From a checkpoint of a small spectrogram autoencoder.
Data: trained on tunes sung on syllables by a formant synthesiser, 39062 training examples, 9.2 epochs.
Rows from block 7 of the decoder of a small spectrogram autoencoder, named by matrix and row number. Each number is 500 + 50 x the weight over its row's rms, rounded and kept within 0 to 999. All counts start at 0. Numbers have three digits each.
After each channel's rows are labels from the 100 clips, of 14976, where the channel reaches its highest value: "top examples" is what is common among them. Only what is clearly more common there than usual is listed. The data: tunes sung on syllables by a formant synthesiser.
# conv: 3x3 conv (decoder.decb.1.2.conv.weight, 128x128x3x3, each kernel summed), inputs 0-63

conv.91:489493428497497500482449508589517502548437391509580498523481500512505549424486529487580519501530505533571508556494435473444497494500398591525428489513478490505504506493486462494422494599484487
top examples: clipping

conv.94:448412518529466489506560531430529481503596574479427514525569518571448568557589563480424531524497511507451511465484605461569511478489572418525588470498453499487499450485487569494577537419487504
top examples: consonant: /ʃ/; thin (high-pass); consonant: /t/

conv.14:581440484460467508530542462499469481451356490553498439466443471456489454488484530486503497488487509568559580475405340471538431490530473539538393422510547498516521509507490366475359479527468539
top examples: vowel: /ɑ/; clipping

conv.22:506501565509492480492523511452514502470628599517456500508510500504490561586502550497456484528508506525478484467497643486539506487504620451505624493507492501505498519496492619482627501461514505
top examples: consonant: /t/; thin (high-pass)

conv.59:507562503455439562563496440490397364466510477630487587438506513471530452497529452375491511570461415457551582482280517526464565492495484515496508407458627419425513432527483512447500495510518516
top examples: child-like voice; clipping

conv.67:522513561517501500500506498468502501481658566508461482479509493508499554575502553499466488524500489500489492479504670489513496486515587458496652500488498518494490524501479644486654512459514511
top examples: mains hum

conv.34:513510567499486517501505474414469499448637563514401474472497474509526548553508553505408451507464497458442488444477639520510491497506564386475614505487513508494489503507520623467621512392503509
top examples: quiet level; thin (high-pass)

conv.48:410577541537517534557489480414481532512600502411402533453510520545537477492529521471412463490513508428400499484506621536469482542510515388452586552493506557519580469492529572485574548384441461
top examples: the note G#; thin (high-pass); quiet level; first note: G#

conv.107:444452452485500465490466522545518497516403424533560500514452521542486545434479528444542494497518487532558451507433411425458478459466419573533408538544492449452518481452469426486394505573479475
top examples: clipping

conv.15:502513582492514488487539478411489494435609578482417498490478501511494555540491552506412465498498502480455464427498627507549496496492581419487607522491512498500478500485502603489609480405505499
top examples: quiet level; thin (high-pass)

conv.17:507496569499493480500532507451513508464613636498446504504511507520511555594506546489441476515506500500472482458499628501543509494498621443504611511501477494499496507486495593485607497451502497
top examples: thin (high-pass)

conv.62:500491561484493455460566512427513514440584584505424498530487525502487575536486535491416465500525503531451462425489599489582496473501579418507581484508485503508489495479486584483592463415500487
top examples: thin (high-pass); quiet level

conv.30:477442526440414456482481469505381402492513499529495457388448517456425421488510545456519393423456460437572483521611508469489432427456503514433511449455430467493475521497439522424498482513349519
top examples: the note D; child-like voice; vowel: /o/; first note: D

conv.60:534552544473524449449474353502425480489491472543505493469473530436471426479483549470485489466535548557539488478723505506463489531506478515458491518454333462444430477464458518454497441518551461
top examples: the note F; child-like voice; first note: F

conv.21:520433490571473532611540515471486356559516525614467474544593524596522505502640536442485567480427451547525507523546518511530521446411517472571509523550443490456579561456497518502518653475534532
top examples: consonant: /t/; clipping

conv.70:499490554485492502497552493409493475445613587509408482504489493526513560549516555481407469507486502482446478426482622500552507491483582399492604494521471501492496490479506603470609499402502498
top examples: quiet level; thin (high-pass)

conv.87:487491532486506490474545489365517511443576532468355456495484478516458564516479539496351469502494486482411467385492587492535489485500538362509566498498485518506490478467490571478577473366497496
top examples: thin (high-pass); quiet level

conv.65:462458525493533492481496517503442454512521489441495549375516549566401453473530527564489403442616519534580446513389531547507379453529500490388508534500561637446461494469480505531494505504442509
top examples: consonant: none; consonant: /l/

conv.126:461474531433565439417450682515571647463516488414505493455486478532406531483463493553496450503682493479558412475563522522472466468504481511485509615422446483546464519496496515475502389521541508
top examples: consonant: /ʃ/; consonant: /t/; clipping

conv.10:498468544472480458457598495433500482438562571500423491541474502517474568544498555493420489509493504536459484414485569480623509479485561432515552483518523464506476495476487570477566472427496510
top examples: thin (high-pass); consonant: /t/

conv.105:489510523450533524488392500457452533446599470529433500477481419482472471472496550527458458451494457421517552470558603491399480524568486439489567499488638492501415500564524620452581461449518520
top examples: consonant: /t/

conv.5:476598525553552483550505483487416476520535492434481465486555455531479488474639577474507474475486497483549512520595554494500536526433483475441526503439418470434512451486506533506527585485433426
top examples: clipping

conv.93:548344515460412508502475440481371489486545495564491463407470469457472333471532526475520408367538478442601452518472540520475454474501498506484531498514536487499540568471557579453560511501401504
top examples: child-like voice

conv.2:468595514466498515460441517496615559485485467486508547475457498471538491491422469439477448486545366525570393467583474491458498471599466525537447409508322443420490590522432530461463433516540477
top examples: consonant: /t/; clipping

conv.82:497470549472474464478563509453504494441572597501437508525483512507490574564494553478432471503522492514479475440506584495590520489499587439511576477508496471499495511485485578472585469442494500
top examples: thin (high-pass)

conv.98:499628545462501461426504501525464670497489489531543468469500511435495531475424477421523406445541452419478438504338484451485440463540497517446521486510580528500460486457472504470488448533486485
top examples: vowel: /i/

conv.75:473538512560463460489501520469497544553572519448474553501552500579517520512578471425479459485500473493396473526519576509512546552482520443476563476543420546457511470380527584501566548448445468
top examples: thin (high-pass); quiet level; child-like voice

conv.99:500523580506507485489530491436501519455615601485438501501490501519505560560490553491428476515503503499464467443491633508549499501501601428496616510500500511496501506487502601489620488430492485
top examples: mains hum; thin (high-pass)

conv.44:499524428504485510507430483598503522549455416507602500532505495494511556443504534517590497527487503507579517571507450502430521510513415619484459479514512517500511502511521490507438490613513507
top examples: clipping

conv.35:508506564501479509510501488459483490469656568523457486479502491498514551573498563486455473506493481476485489467501668494516503493504587455491641497497495500498499520506495640476648505452504508
top examples: mains hum

conv.56:443534495523438416482576451492440537527466545466497487564554505491500558501502516516494525464506461498529467512562467378584504472492533481458480506454550488457515503461328489509479499482472497
top examples: the note F; vowel: /o/; first note: F

conv.80:520377529396492478434433439502443439483529488520486469454441512436441441481475590505516369460528460462627400490456517470436449444451485527476544495445507474507473497505493537385516415536400465
top examples: first note: C

conv.27:477535492495529486453529507510511510496338483476516489471478487470444470482467473468505474481503471523483493500524335404513435456447482512570396505464487480487517499480429337526352508512490463
top examples: the note F; low voice; first note: F

conv.111:454503512437524477530457498474481525418491473540495510469411516429554558458360574384453434461413415409575364433469507443457493449436483495482492459524506408520585438525481540460505454514462472
top examples: white noise; clipping

conv.71:525577559461520472533495485523415444513483510557525464389443474412562436492423480401525461406434415456531449518502447501505458516428498526535505432563462387450591460394450486454487466538450458
top examples: consonant: none

conv.84:537578549528544547374485450535526492522500496417510614454544570414550476478491444472512438524530447501494547517447491490497528516537496500507502447577324563531553481464472503558508517517497476
top examples: the note F